{
  "model": "image embedding model",
  "dataset": "short English words printed on busy colour backdrops",
  "train_examples": 90422,
  "image_size": 64,
  "crop_scale_min": 0.8,
  "horizontal_flip": false,
  "rotation_deg": 5,
  "targets": ["ink"],
  "num_classes": 12,
  "embedding_dim": 128,
  "arch": "vit",
  "norm": "rmsnorm",
  "norm_position": "pre",
  "activation": "gelu",
  "mlp_ratio": 3,
  "head_dim": 32,
  "fused_qkv": true,
  "bias": "all",
  "qk_norm": false,
  "parallel_block": true,
  "inner_norm": false,
  "drop_path": 0.1,
  "patch_size": [4, 4],
  "conv_stem": true,
  "layers": 6,
  "width": 192,
  "positions": "sincos",
  "pooling": "mean",
  "am_softmax_margin": 0.1,
  "am_softmax_scale": 30,
  "init": "trunc_normal_002",
  "residual_init": "scaled_by_depth",
  "optimizer": "muon",
  "muon_scale": "spectral",
  "lr": 0.014,
  "momentum": 0.9,
  "nesterov": true,
  "orthogonalizer": "newton_schulz_5",
  "adamw_lr_other_params": 0.0011,
  "grad_clip": 1.0,
  "cautious_weight_decay": true,
  "steps": 13800,
  "batch_size": 384,
  "epochs": 58.6,
  "lr_schedule": "wsd",
  "decay_fraction": 0.2,
  "final_lr_fraction": 0.1,
  "warmup_steps": 1380,
  "weight_decay": 0.03,
  "adamw_weight_decay_other_params": 0.05
}
Rows from block 3 of a small image embedding model, named by matrix and row number. Rows with one number belong to one neuron. Each number is 128 + 24 x the weight over its row's rms, rounded and kept within 0 to 255. All counts start at 0. Numbers have three digits each.
Before each neuron's rows are labels from the 100 images, of 14848, where the neuron reaches its highest value: "responds to" is what is common among them. Only what is clearly more common there than usual is listed. The data: short English words printed on busy colour backdrops. In brackets: how many of the 100.
# fc1: MLP up (model.blocks.3.mlp.fc1.weight, 576x192), inputs 0-191
# fc2: MLP down (model.blocks.3.mlp.fc2.weight, 192x576, transposed), outputs 0-191

responds to: purple ink (84)
fc1.148:117156104126134157141135132127137126140136111141115116112078098172124111132108142132138156098169123141161150098135144134155125146095168102107103084130141149162118138102198138134141129117162132110108136127079149119150135171107160147148135111161100145127110116108120110144141155077110198068121150116118127132114171095154142095113100135141158146130145054151126127162138097134168176119087171138138095127119142119078115166148127118088119113098162121149122124148172132129144133128139132174147163127103131111138145135128135147142078125101122098099153117106127128118099139095150129106
fc2.148:133096107135160111123110145121152105113106131144128100119172106120119130090134119123142173133100137114172146107155115153085158129119149125145193134122125135092150117161116131116162110152138113130128103114137107110143152113122129110108149142137103132155094145128125113141139124109185137175108116111140153132095123110159154109133161146132142112093136117153101107068150116094145115125149158121158141124125163187080158194130137111142152196121137144161109106136157124091129123132139109129145153113110203135117103100171049128132116113135120175149130148147097125087122138116122142129

responds to: purple ink (100)
fc1.479:132144114139119127152140121174138120112148114104142115140139111122100113176127075083089126135118078132083122138123155125109124128135131147131101099167149103112153128121191122144141143138138151089117119135123119143090145103136145124130155119178137115131139123109150090168151124103044153167126209146140099152125137130141114115165093133123116160160148075145117069107104118117115076092144151112156089117114100093109123109111124114130158127161126133101079079122161131143108131130123149111110124156139104079143134125142137139116136118117146119099124108124152116138103135150159140086
fc2.479:124143122139107118088102141135127139110135132109086100095107095125151109128093137188152073079098141079117110116146125119094070136148133138117145078111107157136151114143133116167156138146123098072135153144100153132136132153140150112108097152123118153125142151095127182150140155129141139083093100127146168146106131170112103117125133136140088114117159131122122078100150178140128105139118131120113157090113151117110134131130131116128122102138158137128103092136156127171129084143160117098096140143113164107127178092166116161090169137173116123106127098169146130117143144112133118142

responds to: yellow ink (90)
fc1.40:102146085140125142118126164109093183137113139158141135122113158111158089106136078145099102084134127107141122153170137182126134094155136128105127132094114121105135144155145166174094153127099131151134095115174175083092115103159097131134083150134140140160155148129096104121121119132122132108127173197176124094106158122146096118101131127172136113150129141139178127138162124163144159146113158136165129155133138111114103124113142111145127127093115109096126113149083123122151141138139132153123098148135091105117154096122131134106148151146131108142159130098131123143103068120114108091
fc2.40:139132156112156143115103107087128117120141114120118104107153133115116146133075112162137114115069156144098098115123133110089121134171115133126123151130129136129115183172102125164119142110137083127118087172125154108158120143139147125147102115107097138137124122153142171133132116095106111131165062100147085130101105155090125146154097069128083165121122116152153101112153142157132134127177141132135113112146153135152115169143130112145144154155153130139127137105141160125117127132152130134139138162146088141106095162142111124158171093158110160151122115158187118163110110162152108185

responds to: yellow ink (88)
fc1.335:101116156124148166177160124149177129136106173140122106085108136143132164134098175126098112110110148106102175107129127120105106142166132138162112119149164096159191111116115136145110115176140154178155116123102106146121086166105154106128081124100132108084113082140152116133118126100137124117092157116161084112115154145168102150136116162112146110124147116122101159129121157156143106107105107114155133152148155145138095109175140170121114084090145118158153123110072152108129125128114135126118161103127171154109152124089129120124110118123125114119131128165118123119129161161149127132
fc2.335:140124144133124127124182107126163125117158163111126174162185115101159094147189125146161133127160117116115119142105097151103089122129137136100151144135139110161125101117152115101090142129118119108136157097107138138121142150115121095124139108107122154130103153081126123165135159144128172155107121168164150152139106113092146161136172104138119159144131120146150114112140122142141169184113133126148105106103143122103135158101142144106179139106065154157068174150107147139143110138103103079138112100124115110117120170135149112131130119126131094158127124075151124142124159105102164095

responds to: orange ink (100)
fc1.34:131121126130110156125139147119088090104084130125086108121133096190135136137160143151119113117131113146098157154189135157097103108110114114133110114127139187145107072133158125115085114094064117105167133123121131112123138133123164111147146169101104154125148111112159114119110096133130110132108130045106138136137126097153102097122158118121114151116120135143184143147121103119162122144133118157120119102116128130121139107081144138126129160149128134103196119089150155134151091125100159183116111121148111096127069105126111122105148120134132135140119114143153167148147127140125115083
fc2.34:107114170149158120105144105172121112173108163130145168121158128135124149132132132111135093154142087151113127050125181136101115128121094099137125148084127110118121157103180100150131120086221138126126114112112130097104113142088143124129123099124104115161142094147149078143126129131121120087139166115152127178085115107123127116112076174133140151148165145154118156131150122106146132142111126089127146103091130144138146091128134112132158120168167132138132129123157122125148113124108096152137121098118178089125095150115134114122141107135126146091106145132124145151161151116120107108

responds to: purple ink (100)
fc1.64:156109110098078158086142108125102140087091123095169103152135130124095131134096103084121120098132105121142116121131107158154126135126139133139169148107079123162124156159182109156139137132123135105145115131113088154113137137102140149130104132141112128091134102083141101116147149147107172116115212174169117133113139153114124110183128094182122110137123161113198100118130110135120140091102155141113128123120115099105094129126149105097138121100134121143128126161142133127115135145124118135104135133149120117110132084131151125129127124092102125140155152062119127143085149106138179085
fc2.64:109166153131129136101081131140098130133162117156172121123112074161105068148106140147125140115146152138122120086106131126115100154111139120134155120098150143113104152148121104162169195147123111094130152135110101124101126150108140104112152131124084105134114163135128165135140159124139109158118125120129166154144106129131122093137094128130083112149191139143124078141109142122140125127114138119161167144123152124134124159147150118140122131120148113086108068129178142154076122152168176112122146101123144066099154123140138167164142096139164134143142135128165085129108160136104131141

responds to: purple ink (97)
fc1.363:183089141105116094138124084182153104153100154132171119125145146127094123134139136126125156123095143114137116158142128119133108124095156165125104128141154127131135100102162123212118130125122144151120151157123123081143086111144152095125122123127117126143118126142116111158115187107139138144138145064116113085161144149109073128110111128154140114127140114134180146118114131103113122117131101137112143149146128102135147135139150141193118160088147071090108133105115149132167108108174134128157165131139123121143083104132145103097089128171117148099096156146138145111117143093152105114
fc2.363:127061138144095093136140135068079139126159124120091142106124117136148075153122136141150114129116132118098143096126151167152174125123094120098141138109155113127125107095143099112111119106081142173157090096093153121082099138117106142135128150068141141116158123126145153119120125112106136130120146150098112122139143127118165101130092160100136106115111120105124128130159075146115125158137132136128104122107165157143144095105102128147122116130120131146072112174163100125102132185119128148120137123142131130084168136078140097160129143139155124122167098125128166150110137108082177116

responds to: orange ink (65)
fc1.61:054160090093129096111131150143181125121133191115131085131121153119172124155134145129120164150149124113119162130068108114133126134105118124132100110097132095085115119103109120158146138157159108136081097135159183081141105130168163113165119154121141110078099143140122142121149110125138150149086098105160121152118138148109121134132119116134119158145148145147130116123087131131159134117152142112136126123115138147141137110122112139152127081115080191137156112129108155083154094123165079114139120159143140134115132122102097146139110101091135126095159101136113140091097107127150142139
fc2.61:133097106165151140135100138082134120104107102129108177135145140138149132134123147142106106144150128151169124121182114106153141125139176083130164157136155150130184131107180130109137076118081171095139107121106143181104137119109122125089083144119074151135138139132133116123096131135117143109160155131122146125140092136091147124119150159123136105121119123112157077124109148137160110142151104145150109106135115121180090123144155121111126137185149086132140123125133072155101081141111123134107099109138135161130146164152122104120131105170173120132147119114134159130177152109135115096

responds to: red ink (84)
fc1.531:103116153107124115123154142121146108124107130129150091101111163117158129123151143144162143116128107108143165109141162142114104062088115083128164156161168111136108114107144091142128135121114121114095116117130130153137132127104157094102140156100093108162134100064167144149107143099130135078114134119139145086084124144135098150160086098087124114128123124124165135126100124119109090139137106150143107124103124162127122137104159176162119126123186129141111142101099103124119125143123121135068111158148079082153153110127075108114128118116103117106132096133118123145115161148116080074
fc2.531:136174133115123130113152148118147126107088170103132078086128102101096132132090165113110126117142137116103123159104108125143112149127127158167138132156128118091113129161123113152159113124151111113128134114106169090112135161177164077126123125162130116116110106120079115098106126118144122112110147087158131166108126144139139163142130147141175128142149119100096126136142093148147162167138105084111083100172113132152082100107137127063141112141159134140144104126074134165133113148087118084147102102093154104150118121140149116124128099148142140140078123160115088102122128111121086117

responds to: yellow ink (78)
fc1.300:092111126137127129157115134096089144144098155123130106180121135090111101123158113140119129139149087116158135079125095140070133135127113164120126080110118093130136147112194131147111189122083124085124088147109134110118103147137115129126087084136155101107158116115146141107135096154143116141097131113122097129159075126120090130133126098101111114115120141091097187104121138124146085147136127154103132136098164115141169098135156111164132135113138097135142122153128153127134206106092131145132153113136124115093151143121165099158097149148125128136143123159099101145132104110133094145
fc2.300:098136121121151090139105105141136168173103117133111147124140145101134106109115132100085123107118140129148106129126107135114161147134096120117183124149098141108095066112083136132120092107101136136123157143118107137142153155144130132104125124099143173160139160135129062086190157160175167151154113137146124132105140127137150160108101145140133143126127172123117115104134128131131072127121168155151112155103101114178173138113180110131122082148100137141080152141114117134119112111124120099139137103145155148125101110131118117157105175108123117114144144151195104140121148080105118116

responds to: orange ink (100)
fc1.146:134139105129119148116122155098127132097132143103175140136087118105108112120109142103126140140122123130156116160103109155128160123134158119159146161071163098160103119118139175115094134122126088114085112161162140107161094142158117153130113132174121089135108111074181153101106160173149107125123105171138128114157121097124150118156128105141135154159161145162121126140114118153083131102108165133134132126107079093107140127162137135200155079152140137129130110136132094149133122162090122117103179132122185130117102126127129148153125117126147151140131091107116123123133101146136096176
fc2.146:105099140133145165142111117148095125152114101139124121154125106109139094133133137185133098138113117121070126133185124128128125120110142162125108132155153131107140179108109146117135114123069117138113150137131109083137068148123123122090111132201088096138118126149143123170144091126108138119123140126125139159169160130092166123143144170109115132114066095098109161132096135126179164104135122114092146139139121152124126131134098070155107147099095137110168094145127118119115144130087118101134138109153096113116138166075117115128154122098133117116167152142157153082130144136138113144

responds to: purple ink (91)
fc1.560:125140148131100119108136121102109094127140138114136113121104109101094199151101108143182068112126111169105105105102160172135101111142100138103136196164115127132105126082152129166116151119106103128145143134143118136112130141163130146119137109144103074158114146108133159123127095109150137094108122127097116134098133123125125156142148110116128137153172130113145159154091136135180092155117122124115174134140128115123120078139180109142134123145111165119122134116145110114115137113132170152145100160157119091127082131150182170131143099148143172111126157115144106135132136201125120127
fc2.560:151108077142122142133106118127117133157117162105117099150131125125169135096127039121103104122112138122083132125121124125090140135125121153164125082154129140115144184137140120138125108067178116177170098131139139130132162105118166124153099140091150137129127176135123115151114118158163141110115123128071105136113143088174114112166163117138112146140107078137117116133125102110131124129132107099101109135110107168125111162130128135112118142143110181143153144123108176160161122132122145085157132117111148102156135140092138115142155109108130157185107174117142135146149155138087131141

responds to: purple ink (98); bold (75)
fc1.46:159090143081096133151159130118118181108084119132120153151149188151149152148136126113100107097102097138071109147168122139141112121150109055121134110119164129127112128135165149132121132138120096136132137113119118173105105114120116102158139133155107120120124137149133080142110102119153141106159168168155122142116171179142110120148115129122131149097119110098117104120138093114170120098148109141125133140160164132095095111124143128106175086136142139137134139194183141109130135106126135142166159100120113106110184133119124114096106165145097101140162093122134097119106135127134151110
fc2.46:128094182131093144136139127115174115104094160123148145150162084182134112067131100104113129160114161125138118134100129126148128103124119159111111122132116173102153128145156090131112156154109167097126157121115116154180108140121097144123117144106115147157126145137109147122114131074126155102091113187158117109125112125121145100136104136131138094161145146158056118123120177137135149138121153126139117126139161116134110178144120135159138179133126134118147074070162159141142126141118129149102137137118141127137135095148099122104146123094120152139112158132164152118175139113119071138

responds to: purple ink (35); blue ink (34)
fc1.514:147102139119108109117120142139147116138128130138129165134117152134142137149132124176132078111110075146103098161140114150112117138113121110102132144182091108141109154114106104136146101134124113068159107110148139100109134152108116133124123124148117158135138116154111099164137138179160092140089147094103106094131136162087079118135125113110112128071062091136159110120128134153169163141132125157101069115083103128130117120162099086114134141110146130143117140145111129113126125114155137089142102154133091123141134102141107064105144150183100097120124120100156100179115110132121106101
fc2.514:146173146136179133097122129120115116125158184127116146117112135139110100119138144122090161134088134129155096146134081139073157145106165127134147103123108095123186121094113128170139119135077118121133120108126096115161150143131152163142106149126120165110162041118144093070135141137125135136122082149152153126107103120151169144145141143163133134135132168143165106131115130127102138142151144154172166107140101153145110170153150170104143157127136116141159102086114132139151136119110095148150106133122127117128116119149123096117095095179125117152153122119154097097120149125148159141